From a checkpoint of a small self-supervised image encoder: normuon at rate 0.019.
Rows from block 2 of a small self-supervised image encoder, named by matrix and row number. Rows with one number belong to one neuron. Each number is 128 + 24 x the weight over its row's rms, rounded and kept within 0 to 255. All counts start at 0. Numbers have three digits each.
After each neuron's rows are labels from the 100 images, of 14976, where the neuron reaches its highest value: "peak on" is the class under the peak; "responds to" is what is common among them. Only what is clearly more common there than usual is listed. The data: made-up waving flags.
# fc1: MLP up (model.blocks.2.mlp.fc1.weight, 192x64), inputs 0-63
# fc2: MLP down (model.blocks.2.mlp.fc2.weight, 64x192, transposed), outputs 0-63

fc1.41:127079161120101112138155131178110104119131179127107097147132133118113145108110136137139145106147075177147161129131127130145118134125164147104138091142066112082153100093132139113106135128125117
fc2.41:145111131156138143110108153075149070100112112141095111126133088121113135116112136146124148112161141126101125142120155147142161140125130102161115166152130147120131187162086073103129131146144164
peak on: backdrop
responds to: black; white

fc1.1:077120087147093141142110137129139168110126161130176136130111121115086111112145118159175110135187176126128147139121136100141150166143120108169093134130100125121125099111131125145115140135167157
fc2.1:164108105114101096172123104138186118126106129142136132155132115134147129139072124153125134161147148174133131132151151154108116158126146126116147154127146169134101092108065115111147132161165111
peak on: flag
responds to: blue; orange

fc1.23:154119118144146147081149131118148102128069160156154143137163112131133155112105137117098138102135143108088181101178148167087124138116131153110155144136117122117160082113117149135111153126141107
fc2.23:110118132146129147123193128122131118123149137140205152141156116165124118106151088097143119116136170090145174142147129129171132119113155111157115107130137131096157151126156130119122177137127101
peak on: flag
responds to: blue; pink

fc1.173:047117111145165121129123143103154149127128134133126127128145113139131094164139116113132111129110120136132127156157106098122035117127137157143106101128140124129155148167086126147093144150117150
fc2.173:150103141175081111158085143156181137143129098141127172131094101109118128103135137135154124101120136131115148163115146133116132146113144150085142108140099117113106098118152143110191156089123125
peak on: flag
responds to: green; pink

fc1.17:104084093135159203127131135105108120065137090126140128119103134168125139116175116110145152109134091137155132123113143126124122129133130147132119120097144139124096147178129129162124121108086093
fc2.17:117164145101122074108162116132113168154147124138088109134126080128106134082101073114149094170123161131108145161130110133135158116171113120133156109133110148161148125124137148097103113148126119
peak on: emblem
responds to: yellow

fc1.135:158125141132111151108164095114129152122085113085132079128143131115181173116126113134120136133141131118104157162146117097189160105129079153132110155132115167166111128128146114129130091117125110
fc2.135:102152088105163118168097151152170122155120125134129125171150130143107098163134107116154129121136079145109106121120160173146118120112143162124146096116138136094152098133103081093118146140106095
peak on: flag
responds to: red; green; teal

fc1.60:157110136124130148149054145172101117124159122190138135131127085110095135109135108128095143164142162115079111134125112109118125164120137128121116133130142128107168154098109100137101118121166109
fc2.60:092086146122143146115159100093167105139117113099078158132116129124114122148108174142106112120129105190127143092140129140107131164084150120145153150126120124149115121120130182117157133095122162
peak on: flag
responds to: green

fc1.133:106116102139091114142092114148117101105107166132120108140118115106136142090112101156126131123160144093118184136121146134102123142078111154132099116088078112135098102125123112182125157155156151
fc2.133:103100121146140107144123117111130092143171105106115141173125101100113128196103117131144144127173111143146116120144088129113087127118174110116104119133103161110110148061120122137101115149136150
peak on: flag
responds to: blue; green

fc1.57:106145102131084063131120116103147132148101136125091167103125110103076104113113133123118169144119146143143124140102118118115127163094129109143128114167116133128121131147150155178093143102093081
fc2.57:124110122116115112104150139118123113110153113136103139114136172116198081130142137120121114107110134136128201175134103136124097114164167134148145118128099105150123100123129112122157091090096154
peak on: flag
responds to: blue; green

fc1.74:147151145158109086155117125120119099119099136102116106146183108119128107128102106122110118143142121122107091074116127172109152174109138089166120120134143106173136124122093166083104133146112135
fc2.74:128131099112161148114174095155112128111117159150112146096140141135109143097106124131111157126124096137113099116127102144108118106089106158148173095141093124206113090141163124161130114117141132
peak on: emblem
responds to: green

fc1.52:056126120137150160110132134121116139115184115131127123152080101125115114094169081127166105104145130130177094124146146137144109124139115124173127129091139115120133132139111133145085111107092113
fc2.52:148158090135109136114132143172147160178112127114145132118137123111100126109147069098150143094137162141116116182105109147136131171153100092133137093125139126120108138150136108131085156150092105
peak on: flag
responds to: yellow

fc1.155:069142128157123134157130125120163135123105123148075086118147101134121107127143100115146103134153144148124112146164113092153146100104131167136109122157112151149159165163109097177111100120095112
fc2.155:120137124141101106133085140160142109165165132156168169157103110109131152112100126138125144179121109129138123131108141118092127159113126106117113077132155102118094081149144156126182170131130122
peak on: flag
responds to: green

fc1.62:112143166123103118173145130129150123067162144146109179153130172142154117129119135074106163109145097067109121092159126134156153117152115124115120148136112116142113100114131150119139155114134141
fc2.62:157077125127114169139125099182106120108133155103146095107165144144176137091162140107139147141138122129134144114097159127117123144154121162071105137127098119102107120173145114133127123142088144
peak on: flag
responds to: blue

fc1.129:133110134131133135132127111154133130105115129133172164087137148114068122111132165150086145155110155125117154110150142125101149123133100088154135168123112128105176054119124159157106111137109134
fc2.129:110086168105103075082111132113092145138125120149143132161118098125107114113153131130116117174155114175130172143121176115083123168162153122118109117132120124112134107101120098150113136103147123
peak on: backdrop
responds to: purple

fc1.76:163163149159127148122134111109160137139086139183110121099097155091141122154156154151131097115117108189121159117087105129080096139148114109100129107128107115131132146136108129109128111124139082
fc2.76:129069094090130107111111117163108130127108097059151115132119123146094139139145151132093120100135146071140140103121149142180136127096132115152147104127151109155139098138141110164147149114130142
peak on: backdrop
responds to: red

fc1.138:119145099148131152130162135095104103165122150124168118118084105111101140097122105105114135095140167107136194122137098132110117153151145144111123120117107147124135098123092168103076155141113093
fc2.138:084097135150134131143132092167174120112126126131177146162156108113148145113136098124127128100159174149131167138144150116127110160107139118134101102121114159101165098113099124093118138143130069
peak on: flag
responds to: orange

fc1.5:100117169133129139092184109110123125115080140146123111149085139115122088148086123098123140154139158097106137142179133169127107119127097154113107124145113129166156122163120147153097148117119098
fc2.5:129168127094129113121134140152150102145130122176176109113127146147088137106117105124137121114144124118157137166113099137141138142129175142146140100148120095155100116118078127081132180186118106
peak on: flag
responds to: red; white

fc1.68:151125123098113205111110128132114115120173123171122117135176147071144087106130116120117119142142082141089112142116138140095157127117121124142151131145106116114127152152120158120121138073099126
fc2.68:141126133104070124123135160116114099130118118116072128093113161133159123119147133135120106098094103100104113159121136148158121120134129154120128108127166104129092156122102165133062175159112107
peak on: emblem
responds to: white

fc1.0:174124097140129114140085125096132117138149109097103118126136160158138098162132101163118149148147104102101121085179132125143135126160147133120126122099106124194132088161106141103122122125127176
fc2.0:120136137148147168111169144155101130130139113119129117098142147125160112100106149099122136109119151101132114162144087148164112160133113117170108151118132121110148145102150136180194086112132083
peak on: flag
responds to: yellow; blue

fc1.102:165141116090150138102147124097129127136115136142156142128099094142113128130116111127098106081095102116122113111103123113143113084170139143119154083096146044135091100121134149151116142122110147
fc2.102:109113142121125126161133109134162136139105141140143105121092155172114164114137117125099155181112103109134146114125140106168144115079139141174122135134102132136162145159071077103144172125134133
peak on: flag
responds to: teal

fc1.84:128126102137138126146145088116123132178119128109112100169121133130113112132140110099136153132112127115138099139172074105172150080112117147144125138126089169133133146143146134135088089133126056
fc2.84:129147124078147096142097174172123152084134133145136143168136125118120120163134110108127161131142083137142144162128151140127117149107150084146124102120138107078093083157142112124119148158162124
peak on: flag
responds to: green; red

fc1.98:136169102163089132156110113125159137163131128134133079110126117184103158128152106133136126123117152140129138087096103099156122133164138112182096133140134110143084132106134083141168126137150136
fc2.98:123092152111124108154126104155155134126149092120135160128142149141151093137130107123167109105131127110094122115119108117046123169100141147138155141138132144123161100093125142068146119149136085
peak on: flag
responds to: teal

fc1.125:148096128136115127093142109119154126118136108128102130163145177155128127118154121114133120126129137109109150119202103122152207131129103134136115147101116127152124124135142078118114106083075118
fc2.125:121163106109109107142094168130125096092139115138119157137129120092134151124090117132142138120120089117150142152084100137100102152127152111129134123142131123088103128165120149184167181173127100
peak on: flag
responds to: purple; teal

fc1.170:116168125113145138108142114121101115130123122112150120112165130122155091112159136080136151123112172114106140144144140084091111112191134132155099093145112146120139178115128151129101168150085152
fc2.170:136171172116088091155175122132156135116123161146138170108103143099137150155151139143162132135087149105161161112175102134148121130107124149101122111129110151158141168130160128110160139148137114
peak on: backdrop
responds to: yellow; red

fc1.147:133126144130162115123151139129118172120167128194121126157084169113108141100122134173145126129150151137108120095134099112088115188099101143105111088124131127127098154134141092136109151107146129
fc2.147:118093129120160141128130151147141092126137089090153109197121094137120119129123104108133101151133139111110157127124133163088188109133147118122150138189075111161141117103110130133139113147120134
peak on: flag
responds to: red; yellow

fc1.56:172145181134116139121129114168118142147163099116153131102124154106116128115107098161078122166147122149082099117110141153138144160120138137139142151117119091126103092141147151123184122078132124
fc2.56:100148132121152157174136142118124134142135113114153137107108129101160103125147141107127142138119086122138131108142112144116119110077062163096128114107091127094165116158073118118095167149145157
peak on: flag
responds to: blue; pink

fc1.184:153129117159121120152118138138140129114150090129130093147129128108094129152130094110142101106143119102095140129105106104111160148103149171107104152057074125160090083108114118123124092142141112
fc2.184:137093106097147138165086151107111101102123114137062117160142123104167129132125145136126116144144108167136142133166161163118141092115119083124149159141177109169140120120094134160120120119141124
peak on: flag
responds to: yellow

fc1.185:092143154123152124144146123151122125099109144139171139205100144137114126109096137152115164153146086130145116092142122127122124155138090145119103104134149116086093116147121182156132158104111119
fc2.185:156110138143139120157092144125164133097142147111115084093096111141143144132160116141124135148143142129118140142119123118119128155103049076138140106140061142115141154159118145106124131170109104
peak on: emblem
responds to: purple; white

fc1.166:115110114116110143135158139109157127076125110174137111136084162152148128093159124107133128099126129120152118168086124123160109149130144115125144185120130125141091126142175132156134115195102112
fc2.166:107167136138130105127166143133103149127124158120102127118124147137131116136133077138171108155163115109112150192147149097136134102209107132107142130115140113118169089140135098124124135111131164
peak on: emblem
responds to: blue; yellow

fc1.171:153109118168126129128165082170114128114119106110138135133140127122158150146114121102095132171113145078123170123114105084126134110098103160119161116115096204136100138143096123105124125131132110
fc2.171:107087114098143123154142173069149141124129144142114144138124098166134140112124125095121118115149079150076161087091093110115139146164148127118134146130163147104133140127144092149144094142143147
peak on: flag
responds to: green; yellow; orange

fc1.114:069158138108159140137103123157166149158138151096098114137171121127138119143153081156124161150119138107109131105179129157112130111139118137114124132117142152110174147103137153084089142101151146
fc2.114:137075115120115155144169132116093122106114120130121160141104136172098134147162130098128118151149151126178126096148171105139122155151146107131145117143158094148120085153078128142124149092091139
peak on: flag
responds to: blue

fc1.31:151168111121158135169079133178132142115112132175139117119140091084133073135125144134080125149156137119108127161107111142154159099153126139114139150132078143128151144099141140132103120154137101
fc2.31:131104159144175128114140149142107157150137104107129089169151099124136160138174126135120114166072097117154154106159121124115128153149165104126113134107153157158110093150165109108093147137145116
peak on: backdrop
responds to: green; teal

fc1.49:110146130127149158147108116167148156124104125130141115118160126119105107139119178101074127143130105120133154117116143088145091133169112144126130125089100184112180113096129129176138097164126125
fc2.49:168107124115127088151140146180090156137137101154105132133121121134114130097087139168128121147102128161139197111141125141113100109113168091117098115138109137121133130075156108125107121122164109
peak on: backdrop
responds to: yellow

fc1.66:169129122135163103125149143116135185121153154137172129109134121149123120101106145112148164148136164119139155117118161143127093117120086139136180111089091163113136119188140137107140132104117158
fc2.66:104140136115138150182168088151158148127138118120114152149121132142165163109145116131116135182134178153109096136125147119104163122123125135134129125113099133085115147087163134165150110126080091
peak on: flag
responds to: yellow; teal

fc1.178:163113156127142120074160138146120097114127110128124159104163125142134117131097120150122092136087144117067120118117152164096116137108120126103123110146120072203104107128118150148119148133121137
fc2.178:137158066124169139107183117132131139108117129128144149082144170107116139134133069122147150181122137087148105149136101125131138138138153121150147105137135086111142130127128177104147136141145102
peak on: flag
responds to: orange; purple

fc1.28:077123123142123124129144110134102138109137159131147127095140121138127109151122107084112113099076134148114089121161079070117167155132088132104120144132108132121073122124125174103120110115148158
fc2.28:164139125081124179163118149157109103111137096127141151174146088172136170150098092171152134138124100130120088138152115175097140108164124120137132123111126132126144134150135149142146126136095137
peak on: pole
responds to: white

fc1.21:095125120121153168113130094159101148132128110153157140085134100129178164115139155130096133089148142129131128161090138103104087136119120132165159127131159119110167126150133152120123157186097113
fc2.21:099137160147097152142105104088121106102145116116149112136105136131162093151122141108183149173157141103136147161161094129106088164158126125134132144152108140151143164133110155165149107146143097
peak on: flag
responds to: purple

fc1.180:120181132121167093122141112109105180156113113117178118059150121120145154105154148137105086096087107125108107120114125117107139123122114129160133114110104111128134118132082131165119135129102157
fc2.180:101114161118103126122160166162157096146141101128157112090124107107150126117187107116115146141101113139191173109131140128143108122158116072089117137149099114096134129114125149124101144125139117
peak on: backdrop
responds to: purple

fc1.71:129132113108150117129098129081141119136200126118143077149155169133152093145114112137091140136145114106113135072154144163106116133164140147109116133104112104149108101126117099094134095135094136
fc2.71:147136102161110164139164151149108146121147143149160139092121122128170129114106171077125128114161148146118120154126100137153133137142099153173158177127142150135152128137121151175174124098144104
peak on: flag
responds to: blue; yellow

fc1.27:109147126135125141130097114136103175131099129107144138071112188101087125116136176126117112151093119095080124157154147147109124103148091127150102118188115133125112105116160140132126119116113125
fc2.27:126126141138122083112149150107125119121140109126162122128142121165064093113136100146086149092092119118115137119122142118182158110172132149158078108125112110115143130108150174136109121149126087
peak on: backdrop
responds to: teal

fc1.149:085104115106129117136137158101120136140130119106148121142100163103143100130130112136124184132080115083157118156117115123095049144116105109149145104111135129095092095159140160114115124141142129
fc2.149:149115100144147090097089116109165157149126139091143144148193074106138108117107130088138129115135114161105120145123128096153127082124140113145108083106139164160152123119139110117131111150098125
peak on: flag
responds to: red; green

fc1.121:147156160133140152177113112136137113128118124167140157066121149071129141140124126093129113136158109102118170145103134118116150113107142154121145148145139110162115082184115153124098118142103160
fc2.121:103093130146131144060135122148125130125140122148126110158128135123150100128096157159095103115130136140122118078130152167077097136135153128138151127107129130113149164052121131110098120112092109
peak on: flag
responds to: teal; red

fc1.174:135130128110152133166113105148117166146140158118129153156191131134147135124140136130084131137073141096116126086106070121140113115141109109131106145076097148117112113092115113128131110147124073
fc2.174:099086103109141130103132179134190110161164084099125132131170146122120125117172129116123127103130116140163179119125145153152138137094171118131138103147148117140101109160145124128148086120121135
peak on: backdrop
responds to: red

fc1.137:151128155129145151151147118165118114111135134107139170141099151082109125080119135183090148126146180106121150130101141107094162182130129118091144108131120127126121081140119137101119126105094144
fc2.137:110116156139132162139145117123160180111142123114167133131133087106140111137116099074096134132158108173143124130105110111095146141074125108173149138144084154092150148114114098114108135143133149
peak on: flag
responds to: pink; yellow

fc1.177:140103135148087115137097151170127130118132153156144112137135126101088093099130115141117089178146112140163190098116124110130127139146135124136093156121074118121139094090091131119097128093136139
fc2.177:139069112099102124144092117118137106125134123155141125188108082116121115172135141136162116165176129149121136159130154119134127159132143122143113157135114108150101123113085080161129142144167144
peak on: flag
responds to: green; grey

fc1.106:150125136135119114139117116147153093125125118099130156125120126099114155084126082117098127152147102116087137068135138157086188101128135092108139138134128142085126128114169176119095099136125114
fc2.106:056122105142129099095142143071101133106101123158125141173170132141141153101110157112133113088145146144138105119130118117114140151105114169127144099127104120155127137156118115136075155095142130
peak on: flag
responds to: green

fc1.72:151164117126129139092159137125110127122110071089123131139115121119115105124145182134114120133081084138114148165115098133160157160132165141135126090127078128157072101119122122112140121145114105
fc2.72:108067102149120108169119158155128132161141134122109117119157124116113155127163094128103153076124154129103137081107140125093120139130146124137111122134188092139091114105141093150131111087129120
peak on: backdrop
responds to: red

fc1.105:146117144124151119093164123146123150089126129134102105120150130162141109153089096140102105137127124106077107129116148190121096126110111155086156132123132134198113128102105141170128144147153131
fc2.105:107145113143139123112179086126104132124126123139149127110158183116100132103129108129125126198086117073088114171129082123132098120161131128126129106136117085154121116134114157126153126147124116
peak on: emblem
responds to: orange